Rows from block 5 of a small self-supervised audio encoder (BEST-RQ), named by matrix and row number. Rows with one number belong to one neuron. Each number is 128 + 32 x the weight over its row's rms, rounded and kept within 0 to 255. All counts start at 0. Numbers have three digits each.
After each neuron's rows are labels from the 100 clips, of 14848, where the neuron reaches its largest size: "top examples" is what is common among them; "loudest band" is the band of the loudest frequency at the time of the peak. Only what is clearly more common there than usual is listed. The data: synthesised imitations of 52 everyday sounds, one a clip. In brackets: how many of the 100, against the usual share in percent.
# gate: MLP gate (model.blocks.5.mlp.gate.weight, 640x160), inputs 0-159
# fc1: MLP up (model.blocks.5.mlp.fc1.weight, 640x160), inputs 0-159
# fc2: MLP down (model.blocks.5.mlp.fc2.weight, 160x640, transposed), outputs 0-159

gate.153:127155113110147205164074155114156119151158125145124134155101103050158088089113128093138145134070077089167074182140122148076086143118131171179109155131074123117092171159145114117141110124137191166149178156132150147112110176129148127053087044113145113095165094123109097136157075132157123109155124137096150158145177124116166146144211112123140095124114109164154112113105113120178120101106117060104083105124151135180112104129096118105090116211191131082133132112133203106096104118161150
fc1.153:133111139179162175095154128171228129183116154164120147092161103081088121129129128116197156134152142115069102111092140115107122148138094130090101114129131155099181062116165137076145091103152088162161136133131112152142112150174064141075143099132114102056132114134153102073115108097072138111118151107090168102131108176168130123092094112127131109196150143168183156134095149134170184089083132074089114167091194110148132147119100135065173132147144178151110149188127139106131146089075121
fc2.153:167145114156140107129128128087134102074177135230088125125111129186136156102141151108097105168173124175131124121124047093099101054107102136182195142128137108180136144145080101186121125098147103114170129066136128123136125064095119079118168145118102204143111146090086105213143138164124120123125178102133105112161123095111098124147125120122077092110115089146153118097129119131125140191140105158112160111133060140121161102100190114148100081072154135194128131101149071086170105133159131
top examples: white noise (67 vs 12.1)
loudest band: 4000 to 8000 Hz (65 vs 12.7); 2000 to 4000 Hz (26 vs 9.4)

gate.460:122117071115133166155175144122124145089140072109167100166156125094093125091103093051158158162107123120101154142129132123137123134133177138126123171111152141199088144149170130092176135083105137113145104132114146115066114132098132125170194177105191099162158174217122120098132090098155147125133075160120093130069101117115104177161144151114151092096080136151109151122122110121144161086146150163117125165115138107115097155123100141219071144089072208147094138173141089103138111171072061
fc1.460:088174109166109140158188123085082082145060134127074080118197123098087097134109183227089137092148164127150126103122139146072090130136149093141114138094119162125109161114134138116146112096088090094157144151127081167102141128108066113116112131133178136157134081197089142121147162103086096142135115160099138101156103164087135159128150158134150058137084203123093158133136105106131149139058092108077118142149132094092085069099135167096134174120159050151138131137135135112076169096122106
fc2.460:128076149089127135106148153103124161108121125091134139170209153165132165170149160151105131079083137177127120096139082151140161104199137154092179126102137107068180074116077158120099116110149082111144118104152114143172128095122070104083119145165075097186157140087135104171148166136117151178164153104086186128149133138143165120085140116140096070169129068072146115133125127100186104181090152078113176159165122154151123151128133092116137187153138085162091105141117221156118173128100102
top examples: animals (44 vs 15.2)
loudest band: 500 to 1000 Hz (45 vs 14.5); 1000 to 2000 Hz (31 vs 12.3)

gate.394:128152108151182119150134118126075117087167122088130085126126109145122096154050107130155158155182039201155062195102078158195051154188170143149159123129098113113150143113125122127151120094152114094091138080071127123150118133120118096122103134143090128135124144097113151099139119136138131126148178101114144123193144118169170142107083109074125158060078094100134135167107113143191110110111115105130145112095152137157038102123116120126121089131110189096111138105131167097204121177077143
fc1.394:124124201089155132158093178127130117108143111164143165120099136126087159151114155109172139094114174129150126166132149099122096133119161205161186174151064140100129181130087115084142109139148144131111146129144087139121131172135083117163111116161122157138183110140113142106145135111103067158131194184072158140132121069125186132150104120103047212059153131135109074115123160180110122090096154120116093221091117137119109113175148160155177099171132096141140124127166208117114161132128087
fc2.394:177177174147161149167122104171101153114159129122114205188120092070109184094188064091152141146123102144182121134119146136158107074130165138114119141146135144122145142160163119140118126134133150125130144148164144160103105112114092107149164130115159117106181163146089149137140149168134075171115121134176098140072151158115157118132090180098143151208148119177076111206161162062110101103125160155150084164162201142133191109126165158079125134151129062096177111119139207125101116119114167
top examples: pink noise (30 vs 12)
loudest band: 250 to 500 Hz (29 vs 9.9)

gate.369:147130117199109080115105091100112107127098186108161090118134107178092116156195135114130072132154115130151178187129103098111166107126134128130131146143102104148100103140150126164150075123136089130127178164104111111111112164104189115111128134148120113181156107106236052103134066138098151203150133130133170149134127105137087133148124091120165134073154117139243096151173144133181142169112149127129178166143121138096096151158153094080105138139107125113104132169097110076113154169167202
fc1.369:168154129132118115181177106185139116151096076155117152111122068121137124116182147064102149166132165053150115093090119117093094163046172148149107137097137106135109082125156136101142128111085150147171129087119110099149128133179137138160120087097105145142127115153103133087148089152120125121148132217176140132097110065136156164155113169108069060055152142110123129132164116057120124135115139096096080107168182131109185128155151105107163147150163054153129142123113155147083047092173108
fc2.369:134156133084150097070114203100191163171119139111085191185174114107193115171113155144131127125167135116200170073108149105135075135133157083151140135158140116090169130153098101083170112156116104063110136131079139126118157132107129151127124098092146140113110145068106106132157132159174179146124152123143062164217132112087158149118133151144116143098108105201141149144172101119092150064091171154131131151172094173145176097143110176101130095162091077126143163116186154131100121117089105
top examples: machines and effects (50 vs 21.7); electric buzz (39 vs 2)
loudest band: 500 to 1000 Hz (42 vs 14.5); 250 to 500 Hz (41 vs 9.9)

gate.321:130148095167122074110121160114139148147040117192148129110158114169173130116090090141137157139127163108118169164170096171156088086131139129108126163135093140132069122142194138204142126148158099173083124138157170157095137117111114101108120159099091088151118105120064107096098091187144146183092147100117099110118126125106139065137130090161176138098117120114077094119157152148138107134196119145184079168098203174087115105076127113093142074072113110111194151068110105147086153150095121
fc1.321:113142139129140077165169151149136109116177143152172100122151149118147144129125154125164172119080104175114087147124123098150098137136149148099080073131122163166105165092148125060150170147091102090112110168173120138210097132113135039118071081126115113161169121167160122159146175104128159108115115144174144193145113157112123121088099134128062115167143094184182086094046119145155121105149086131083159161135097126160072154132158104100174151120143103212097143144117100113115090121155215
fc2.321:128151110159119097129103106179158052100121127178118070077129118152118140116115146088110139165131102063148107075098164160133094178126131100109174102136134159085105075125092166112162104136081118180175120102150139068121145146144101139136154133119065222163091087117139149187134128096174153155139074092168189133073130138150106096151122200152101153126118124070111123049165135143156186124155121138158127147117115076137103143151172135124114095117101105110179084166176104093133095144180158
top examples: pink noise (36 vs 12)
loudest band: 500 to 1000 Hz (49 vs 14.5)

gate.314:095132106155128077140148171139194180138149121121115142183083111082148120139112143142120078090093136081130130080055065139094111137166171117161160103094096133157163151161110098176034093129140096081151102110149096103118132147047143102134088143129177109147119086147074096155168111152108097141138134068131101125163168093149107169105114064132139117135111148126122136109114146096151127106134152124142137181107142165112169137107068182103122130093136201100080078133050080135135143058095121
fc1.314:153153130156153095132163132118152140170119114101152156151092162075131068105104124159136182160092152161117141128076116161125102138134132174113085132157173113146165127080094145116151115138104152225109150115192081099135141166106180079154120109030146095069117062182082064124163164158105113124123129073168118113157164136108106164113142114175166163129163131116138138153166130121156086156109099101155125175130055134131081115151149153061048107118156121106141115130126127100087167088083102
fc2.314:144185124104187147156061116103073082093148173175168116124157141110112050132144120128069083189162171077184073155171128124160135133047105104118145174119144123089147150086089088085115152108142109111158092082098169172111099176139136137116156151183115185136152126128104129187072122159127086129119123135091074129105105106075080145121117123059103101093169116166120162108085138145139163114164129157130150158122124092141139153150113117150126107168106126085134110191171124135152099103181089
top examples: pink noise (61 vs 12)
loudest band: 500 to 1000 Hz (38 vs 14.5)

gate.588:134127120126104150079166105067159131113078159117160107051086123117153168086124133091135107115117101172194077158121091102124137160172162169108139122095154113121124144078106107159113095133143092112123057126141095138069105100160182088140156145108151111097147214140100134083131098157211094152151124117122201108112125096122125191081116183082081122185110155132105092184174091139141111140138138138131100204129112131111111112122157115111189128077150094145116124108214125174109136110144107
fc1.588:128116130124146121090161150149192137145133049144193110209144136134157175169164105154089129152142157072086098148146152191083097094107146082118127148160146163084169115103166179109089130113105155119124140134095074093116202142157047132151103083157148153148181111125128122094150129086108110096160137118151110108146144122139144108116156143148066168141145088197100128081166156139078161117135134103072207215125150104186201121106139135139145140165126150102117138135127162127114147164130116
fc2.588:075181182107156107084078163181102158119157140115106110099099122109125101128143164122170088076157122125095170098111163139090124136154175143119125150194095162119105140125119135135151056146157092123178083163203143154083136162092076145112145180083175153127120117158065177115145074189123074101110092164111134155111124144099145061125093122123132092081136115077103111084098162084097120117168118097150131108100075139097135151156095141091136186133122088178104116131163102184182102118155084
top examples: nature (32 vs 13.7); white noise (31 vs 12.1)
loudest band: 4000 to 8000 Hz (34 vs 12.7); 2000 to 4000 Hz (26 vs 9.4)

gate.274:109144103174087137135105112140111140091136085126154107125123152127085119171085137137121151152087185157132089071128126102142147168125123125125152084145216104130081117184088123130198164128099143096092155160171125123102168090123121138118162121117173077088129144068183132147114132085058124146129110172209159103082141106090039119112137069135089070126150153066134114137140105130135156099099172115107168152138090214135135097165115153093108049165103128163142127135087104092163132164147118
fc1.274:047160081099173174176086101094187190150143080111161135101148154193126119104083099176159144105079105137141151115159113135145139068093170117092137179146115149157137059142089141145076141161162153115134113125110103133088091141094151122118135114154086122160147139152174134165112079143076121126177132095126220164116110225139114114097110086075108119131172115152139111145123072127086126139163113123133152151112112070112184080157171152156116137160149155118134133150080161161137142066129112
fc2.274:074111155102183117166125157138172090149082207111167125116176160104109097082111124075151058130189127108129167142156143186166143161162088137085144140140087092108169157109141136121082070060138140113142143158158134142116079146138103081103112117069145138147123115137138144110130163142127102124087104116135196160101094159150127063151140172118126109104194089144185177196145096152101066145174116109151160126130083127127178126115129078174099138087071155162104124161145134174105138117145074
top examples: animals (48 vs 15.2)
loudest band: 250 to 500 Hz (42 vs 9.9)

gate.296:167100123107168049114208104204120126162124124144152131148147138132144115114192116162145081099075159134109143098071128116078139137133118161114126138160150119165124101122139081157160128152109171177088165136138105098114096122164193123167127124134151188131123101153131129060171070154087069110210083122161139110119080069117102110105173144152087116117147124150102115097090169088097180097091137116126107122145166155140138152105096067078134098097128146104147157162070144065154133190091163
fc1.296:134088091087164119188203147166140126135125126112083149172102150150145112127154146118085087128075145104090151185135151119114151140169169181140099154135106160067158165102148133115130098127169153141117139061088199103153127100107183120145091155129113161162054164104122083049126081165132110130186108147083161160139188094120131107148102085090118128171153089101108154096093131106164206128136117136135122169167039104077130118160084107119150092103132161135094128145126106078101150090143120
fc2.296:147115107116117084190156126119169190149107094213104108124213133086104170109123118153083123096127068133170203057101077102103111135083143078201132131136138133153164130166142111119158158176078165139107135144167147179074102122137125130159123144162102105163111109157119129143128136114122104130111088155129113136142136097083086119121091112133124165043150174131153130172114088169104146109109098145164145117119101146203145152111106166168138150116128161146104112094049148106138062198160108
top examples: thin (high-pass) (51 vs 11.9); applause (29 vs 1.8)
loudest band: 1000 to 2000 Hz (51 vs 12.3); 500 to 1000 Hz (33 vs 14.5)

gate.356:098144145114134156124077104124068076101090143164144083104134137138091115119110095154145137090164094127163070095146127139135178157095145118126075123082126171137128156119112166152155125154085115127102180105108130113164086156154103126090116080160200172129171196055111104080131106166124117153157091127130166128095126119171098118159083129078151113104125124084181125099151182115169132096133123129042158134095133083106122106152114077158155241155152156158139159078105058150173095128104151
fc1.356:166151125107102086126157101122117084113184141180116134123059130152123142124138104161109149101147101151133109151100135112109121135098082139123107129135218097115137141122087078121181113135108135150164101101093089158177181091044144133137183094185060173147115179155156115090149157109058120124109127170080106128172113140179126114139134103144115135133138134195108097121164102148110109119131173126088088131133192105102083184056122121131095085144169107165139173181147106132031155141144077
fc2.356:182129090112153125117106109109099126133069103152144131156188103095074074125083088118183135126122158131121103068131145129103109156128123140139096163096158141118158124146144169110107122142141102138158072111065199120084098163142103122064117157154100120148101133111143131162089095181112096135135142121136088133125201122118169166119097151125082197104191158110112222112132182151113100111154085058114094122143103231172151126136147100074143119121071068100118113083102135112170103108110154
top examples: animals (36 vs 15.2); meowing (29 vs 1.8)
loudest band: 250 to 500 Hz (30 vs 9.9)

gate.385:106172133127126133096168086152104213102126094100166135134136111161107095147114141105109156105170143126093181138158139112216105170134091182115111144124125144147182093131101105146101132146117179171101183131107124102128147212123092114169090110070109084131117122142123104151154104148143169115096165100133121029145162136114114102121085138100074145133107118168083083095084109183191147113074051134083111100125088112132222159129141119098092162109154125095073121130118187101132122134128115
fc1.385:144152133101135162152081119111133121128117098185116106109147178118117149155099131128130048173131137076192122147132172151118094105108149122093090112171094105093102072118138150136131153084121098185092162116158099133170132069082141139111164106161172185120123099088130180167139102124117139094138122101163129130148168097158195127134143084124198155130095075083165136194146112117075077168169150146190166162133193125165123141127038122094165148152124163212126094105128102154099116082122138
fc2.385:056168113096152121113164147147148126074093117124121190150123172090087157181073150228087148142098118101110145106144192131133171085140154135154155108138116119164201160132111130118171169121155078100101184100077136068148154131107156146165138109126101154105081085110160148097151133120165105125142178123149104124110143084115115059095128132118095077122075131104141088134061107098150112088088122117130119081197198136136172127136133117162108173125174074161100140129138086092164100097125159
top examples: thin (high-pass) (46 vs 11.9)
loudest band: 1000 to 2000 Hz (44 vs 12.3)

gate.101:151092093132157163132112172097144124114125103168066156155082110090135115129145136105175118114068085129144121074115191139119153129136120062113158182095117180114075143179164130161163152104106087108108131148108152130100129172113102165181126162131163188118112151115104125137106156081117099073123128111047155184089144112163069130162120103086222093177126110068183128063171108138116190124106095129096136141146136104186143161169151088135116115083102101109092118116147142155134086148184145
fc1.101:073156081183109106121114147114140139081148122065137113049119104126153110088099140107058169089108116040157150176161090121145105190147123114159103115115158088130134138176133106060134156107096074140096107163133158162140096159132147160171139119174201135088107120147144095121135203187117119100069121159083137171184133109126186143183093140103108164102136163150130100136156142122166166129128181096148176095141093147153153124152088120143132161140136159149094081056157175140148130138113115
fc2.101:106090138132128138158191079195084127088147178155114126098141189179108112108160162121095113099120178162143170061114131142157115150103108108172126173182127149154118119100105146092099135067120131058076076071138146116170140165134138128114142142115148145157102137114124123085124149102154152174061098176138183083141098075159082165098131126109068137132148126104073096145172098036174112154105170140161129141151129097082099085159052110123144102121093096118082126089112130111145145101144087
top examples: wind (26 vs 1.8)
loudest band: 250 to 500 Hz (42 vs 9.9)

gate.30:126184093150096118152157103200159092126145071166144124090159133117093134098160072119142133174168161206100090106171132119123079135125129188150149065071164107152159126113105133095126145110159141136121092140125205178144125112147127133139140125175129164151105135122128111126114092094098143152069048160066096183154146123111108115147127137106127106175125119151162101101089153145153153153188094076153145168084112155150162149215107157080085117110188128086104086124104141170142145088091073
fc1.30:179114153118173128124183139125139109127139082145086090106151145154172166140136053110122084104115108185103142187165122092159127095069087159073132078091126130122126144173117129163057105125143180091065142111120177154112149138132092183177138123143125130122094126134104134173176122087119144060053150141121114161135153092129101158122173130130112115243056084168146133121145121167174106153129053143085140103144149089136134133160091123158132134171129057130135142124128096114158118154086112
fc2.30:138150080099098132127102128107082140127185108184146113192145142100098097123141127100123160141061123130146104051131163081099158135078171133112126151131117066187173080154113136097175122104142151128162092133082148095187146119139155112177137123147149170152165122116141128183100129123099150145109100083100128104171148116139153090071133065210118099157081123142137137166103123112150159164088104084118110172115108146092150215140116134107165239124123124098147071130085119181128120082154144
top examples: thin (high-pass) (36 vs 11.9)
loudest band: 1000 to 2000 Hz (32 vs 12.3); 2000 to 4000 Hz (31 vs 9.4)

gate.112:089120160177116075122108129106138121130133123103131192125117139177094063074140100153137166161191096203141127119131133153137106113110201147150220064150065100112118156127101109124114100132181142120107093133073196076107174092143122127146166074161124122117093103085098131133178122125140083156113208110145096153107153105107154123117160129127150162152128115121156172086100146120111121131148082158174081085077121121113105143147121149119099081095149145123035162161146158167181123161100161
fc1.112:067113140131117112161171057144152143048113170062122145093150152132073136114114122138130130176154137137053080123172171188127089080111137170163125112110118084121110085199177124113119150131160114087118095137138152127110145154085133179212124146165116120140143104115146143140120088092177104203181160170106121103119098069110093163172164170100118135123116101118121137104087128180153171129106056111117132136109096150109111193140124131128156120151132228151133112184118106133090128154127150
fc2.112:138153125187086135120149102168093164135118028171100122105148148079161124120126107095096079173159058113135158134110111107075125137132116151072061148097133147107141150145136151148133142147146145125077141120103152122112139063152124116162123132141151117087130166164073127131153080113110109138126093144148120182115084111179116156150078131185102099127144193133147187216107144097132077102141110135137160130165138107145144087049118177120107113160108086176176125141145196096097111179084053
top examples: machines and effects (46 vs 21.7); spray hiss (35 vs 1.8)
loudest band: 4000 to 8000 Hz (62 vs 12.7); 2000 to 4000 Hz (31 vs 9.4)

gate.617:106123156156086122123182196185151115192169113100147102160136149124064162106119123120130108118103140095166043165140136130107122167127120092146147156145114101066112094156066112156108170123172157142127122146115132152150135144162104111108110101137152126190178076161168076092129099137118131092114151138119104083074122102138150168130198126151139138105136174114165149173191145100183120119133103173136041118136137168177096183128101153131116113092068085159097092159163118088140135094093218
fc1.617:130164155122167145107127099080136139111134150119082114131171181094127102124174110079120162130142109142082133103163166166164170100193164188104186152056123144124176177133153099126108135145136149168123123133135207163120143089137117125096143180112189097129132111195092103140177133143060113095137145117107128160128133142169133168149121147136098073109173122124171127105122123120124148111084104119141122143113073104158186159156185067033123078102106144088077115119140155200107119137183066
fc2.617:173091140143116157109162123146129084138134115122102101141146161161140194151100126113113085136163108137193131118125065138118140160147147108166106136141161145140073173114184127094124114092126180122112185074184124091140098101163176129168085131081125161085162005112093131118115096155116146131174092075161135105179101105135110150091140148083170157095104102102176120176141145124181141109158141137132112187112069213154083145127080146180128082143132111113077149120099117109079144161107165
top examples: thin (high-pass) (31 vs 11.9)
loudest band: 250 to 500 Hz (47 vs 9.9)

gate.590:160136128114155201139128071090141128204132181149088176074123097142084163163167165096146171110108119136074114068150098142103155095176091085078146173143043169204089125074168069082128114127137114126095115088167147130077126098145130132090099174200091101129142145112127145129203114133110147133151106116120131195095088136147131133120125121148111152150100138179091113135123097159169116135150154128174113111056182192116157100133119124148158149085120156119103111094149152147141118118165130
fc1.590:153130107133190058068114081097179139120158093191114143154145108117127119142164127115139147050153154148111126186143179080160115126158106088103101128075091141096161159142174148115138089144174175164103167164182175159161125126137175093090126098127090180082116125118058140124114161119096088065177093170108121091168081155200167152114093154102118163146052123097114149144163117149070097110152145149136129164119112132136107144116167131172110099124165115134189089114097165115163098115137141
fc2.590:143098138100172178158098110057172137161137158143120122059119075141085168210155104120154162166129156163151125102143147129097132132160076123111116094088128166142079104104077081104156146147153158127136167141126140164082152091159166190130129154124107163125112120159117177178162126111118129075141124112136138149110127163135109144065096103118104180100080141177108058151211107070119136173140107117153138075085141154142128085169133158071101109123114126094100211119101173160114061112106116
top examples: machines and effects (47 vs 21.7); sawing (32 vs 2.1); group: nature (31 vs 13.7); rumble (30 vs 12.7)
loudest band: 2000 to 4000 Hz (57 vs 9.4)

gate.342:165176121197108124134106182136184147143120103183151143192114146130140119171107119201111110132142130128141166169133098139153186148128128099086123079120157158115131134095189052087114111130139075151139143151123163167132143039175117155103150118125101107089122080152127166121098119179111168077125084132164145137068093177163139137133063167105035093113096102127118124075114113097180115141131082068163074102135068153110108109181102066143154102104128152125127088131103119146118122134152135
fc1.342:132082093073158151115084159165165124176111151122170101180109119112160207128166109130194135113204096135123139165175055090088151124086112080119123101089113185175094106127134165121137150140068124167082150123087127206150119167144126208135173169141152125102135125095122139065160170080168107107157105138114115074079139148142171116132172144152139108157118077086120138133131088124133174145097139106152096115126111133136080121147126084129117126116125126110104204156082099110063141147159170
fc2.342:107127149123173089170132200102106140117123117066111146145042182168137122103179107154133143181126101140141106167151114066102096068195102116182079126171116120072102164142141120164207121142150152129148118209127162159133122113080115075112123123165157156124119077151111145139143132134174164094078097132161166061125122147177178146174135135102114076151158152161209115122081116139129120105126085185169145077128061112132134129123100138138147133153160092162158126144131126118102148172104141
top examples: nature (44 vs 13.7); water drop (38 vs 2)
loudest band: 1000 to 2000 Hz (34 vs 12.3); 500 to 1000 Hz (33 vs 14.5)

gate.602:110106089160115105161092139068125077161114125059113171103123107134133172141089102149103083154155144154116157167082074101096108075125178115148108137063100116104066124134146142128067108138140107120145134101134127128124178111109083146145157054141110073099150071135163153071115125094078146125083153137164136117083181134123063152130122175157159180117131104040090129131188145118107170130155111161123128211139082113159170157126193097105136193110133065096119164147118116101132137128149122
fc1.602:153117139119104193110108155113123113109140150138174110127150144112145111158146166085160158121148087113178093123100096133029084194117115114112161063115149075073177130120109153117202107147125142195147115186230149115120105160148129122136136159155155165133143171135096112087102160140114101142109090096125099184116095172163156150093149095117146150131117145165161142195075134125132059093145147090081107101190179128144103109138063144092147140132106164167142106127130131101088139096098067
fc2.602:158097099140118175109072136140149108125158176091161126125199165117087078143123081195086102116131099140136165159181098121202114148136156179106168199125138116130121101155174084100162145151066164090092168107199106131167153163085109147134117067124147107117102155091166130144142099077106143095070100141105181125137085138105125165157104138146128125066115167133149146162139099139114131077145158208147073136162105140119132175122147170136141201158135141187105115105145125131133092080113178
top examples: machines and effects (45 vs 21.7); laser zap (32 vs 1.9)
loudest band: 500 to 1000 Hz (52 vs 14.5)

gate.616:169118150115140111134138185124120133109093187027165085117150138172123120063070191120123107106100135099131166126137148141161129109078134083138161173120158134159173087099128122129108131118089081117088113196130145126176120105126112115121129179180183106143107152172133033132122157107165091159151111109169122143092099092155117123089104172124178106094147154177154158123109091137150158068109074126124129121121114111098080133119159169124112135236128115136124093104103096113101103140045173
fc1.616:128143144154098121143160050116190142106110094073181123130195124160149144072155074141113132088054120125070145115164143061166143074085170152136133145132164134150118103138140062099145112103136084111115110123099120097143132124125145087141148180156127159165097147042198118149108064191150144163139129120104119120102086130091151144164117124122074109100135149085131092151121080121129133058121163151144116101154146212208096149135102142130157192122130158121115127166175124101108143091115100
fc2.616:191111142104120108099167108142088141175131116131150118146137134123094120084172097151135156060123141139110070102126108092089073133136187081124154064071122169111120081081158130119119105162169157106189163136169136164147109175188201120126139129145123133148142079111169117182094116162145084091166069176131136091122081154120155093132101162127100158162117130091111184127109077106178168163058158105105161110151135149171157091113100119092147208126148175074106119099142097158098097134103156
top examples: animals (41 vs 15.2); typing (34 vs 1.8); mooing (33 vs 1.8)
loudest band: 500 to 1000 Hz (58 vs 14.5)

gate.289:112151143079129127168154163115135137108146137122100154136106143089086075164072116100121179137085148164177133093111131125120145143193158127126098141076143103118129093133110137166086151097100132089099086109151141177137112119035119099097158112078118149108131138129114152173140113130142091156078107083146088095103101150158095100163122179114054122044126138090009196140114154134194138148094123111195140100069163119102110124140108132107125085125140142087106096073090131169148178165114127
fc1.289:157168127166136108154155160107122172116095155117153096086139127112078129088134094106166153108115118094162116170089166155159085163071139140130153140094138117070119065146129140123123158166132095194152140197166123167136161104163152069115155063120171110135186083126103115050139155130128153124139105158133135111137152143126146149131102116174134101166130125080188129158034061174169136112152202141157180148086158206139140167148111124062129114104103102126109103165189130114153097145121158
fc2.289:098170113166180109142140134148151143073098140100092146112169148124171143139103180154122154107097155084108101166112088106100115067116125130137126109135115204179086126107190163110081151138093156159100109161149178223115179125112139123143136130079140147119143140110085136101112095081114162118152102129106120118223188130077122138112146137155125095155052117167098107148216217143127164127161145163148113160115129118173195101086097119132130165147130133113147125109123121160147181131168190
top examples: white noise (43 vs 12.1); pink noise (29 vs 12)
loudest band: 4000 to 8000 Hz (40 vs 12.7)

gate.609:086095144149131053133170117140166126132118130128120184152110117127184106131084112167107099098131120144153124117133199138113076181157097140102163162085144115115114147195150175138128154084085103106137165155161142088097056159105184143126108164123172162145114139120106111140124120145125162058050146079158170124111136137125144084177094155078115202130122163113095134073165158128052094061138129142133106109060105086169145098138133144092110166175119152174084107136125125159113076109078099
fc1.609:080090173160164132174107123119147141191151099145149129122154098076111147109208163093165172151144173179211140100141100166168158055112130142119102180149138147146171153103146100125083139136138153120120147166146106064147143114125150142110145084140080095126119105145146147139106125143105140148163122109087125094041133155134109118136150141184150075157130143109172097139143143095112106141178126124123149141163122165114146153092120135119065047073105136159211109135068125148124031176116087
fc2.609:168160136134164066076131128120157116135169147134127127074142096073066206144066120118109110120143114119109119132128092119146151091112130153141115114139181055138168082159135152129127103155131188088142094057129147140108175128140168141103188105184142131133107157142080193149121079147093111151165110146087141151101124150076131154153115114076061126177183170097127115152123179143153169125116115134069148172135090101071077097060210113116100120127120111127088088149081107171165119143125127
top examples: people (36 vs 15.1); crying baby (33 vs 1.8)
loudest band: 1000 to 2000 Hz (60 vs 12.3)

gate.625:118101163161158119155062091137147164122172062150126074148085121100120165183071140060102161148079153183180124198114094136149081125115125134120121158188083089077120128099175122208195144146124106127125148110169088082122135117144074072157115118088095144132145136156103084065129122133083151119089153177079157106172155095134089137156112171103153149108144097161196115155165138104127117180162146145110091131115143140088102103093103132118141111117128188144143133141144119105140052148129106
fc1.625:145089146102139123152147129141156161080111175174174142118081163167059159194144090137150108131125099085182148114148112097090181151144137129117113161095121124142136145165170099109121138127121149133130174127079131107072123086152114111215123091092082103091195091104135157153080167108146095172138105054124083108092111165128150129120162096136136140104038127117056085101146119123137084112089123054153130113122134166155161078161157143106172093079131130136138151160111164142135115194165066
fc2.625:088120100110132124123101195132133168134168205128102181147140114081136137129137165171163107064160170119113139114099142146153192128111096134105190142161141247161104076121148091137113106154153181099102089113119172125115121104138174151185126126065123097081142094097085125153081075131150103113134146107090098127096129062182150162140103134144148164074110159134102139139137064144091154072171165172116147079140124138191199149146098110143110113138164168108135113149122149160139113155151148
top examples: people (43 vs 15.1); chatter (29 vs 1.8)
loudest band: 250 to 500 Hz (46 vs 9.9)

gate.628:108125162124118156131102130119051118156147097112090120091089139135140172105129139055129164066112174122119070119098153073093142098085150125076115096144117081122127070121085053097075062161144140172126173132135154147137154151111133143120132132133130191046193156135069106136177134103115098140140171152116162145125120075108121147149157074151124109120140144197127093125070146128173089113187087124086133155087156125086104163199149126138083149154175092136129143157142151146078133090167158
fc1.628:126115122108108196089121130093122122123160101085144124142092127164106141158161147192115113168114174138143088161177115146060154173169074177152093100175214098133126078125066065091090126094112122147123079081141143149119129052157110165105142113104135177063144107167125101104180170107147111086129116114141140147133131062127147097094086106131168106107094107191124180117110124114141094163104149115175116178134161138140160116210132147126107131126135129123119157102186128040090107120141149
fc2.628:102117113146107085081141134127107134149110133148109053091216067154185118084132100090162080125161080125193094137158115145130112121139099147085129084116088117115099128094164157132112170167136087111124123187107125111126145184126144148134156079189093081129098112071086106137142110142099122199139111119092179107105152147154171142157129143117102116152173121088093163096091112153154098161137143170101230118103163149110126130130106174137133112115138183115119136126122113033096099170139214
top examples: animals (47 vs 15.2); crickets (30 vs 1.9)
loudest band: 2000 to 4000 Hz (57 vs 9.4)

gate.464:103121162083112122174072082194105113081118096111156190146111183109135151113120099092186096143188149085106152143114108107151163135118082142160106108145081131169100070113175137154144112129136130137073084155118130155155072137087143159166111175155112205051106137119095144154114178046106126114122171116142148148120133114180056125148136178067142125112122116156123182080139188076119114152144092110118069141165097117122134158142184167168131088072102117124114148101176120124114142120131143
fc1.464:150116102056115086072110133061115125131125165106127110081108079124135159113065158158135160217205107169122037109127127065151128053137146109124145111123153119159123086117134084130149163198130048129148142174162109087169156104156172116091154109181074135111146109159147115159141095161161101122131144129129114126093163077071148086149152089119127133091159177094161111138166146123131111144121095102114164125142118177108132151049117087122105144108102131141165108099091097152135105176128099
fc2.464:096144168108140118112146130181141137154147146143132181132067165133066128040149173133140144159118120044149117136147137080169157174090143093147148163181083119184102161117116063139172090105147137150141075084081079124083087075133110076137184157098122138135109087109113156100131119124119181118133127111099100173146176115098091147118095144123105161160168170090150146109097158118116159099135117139103148148148168068153118094125126196055124110074158102110124079123128191116108104136110058
top examples: machines and effects (54 vs 21.7); laser zap (53 vs 1.9)
loudest band: 1000 to 2000 Hz (49 vs 12.3); 2000 to 4000 Hz (36 vs 9.4)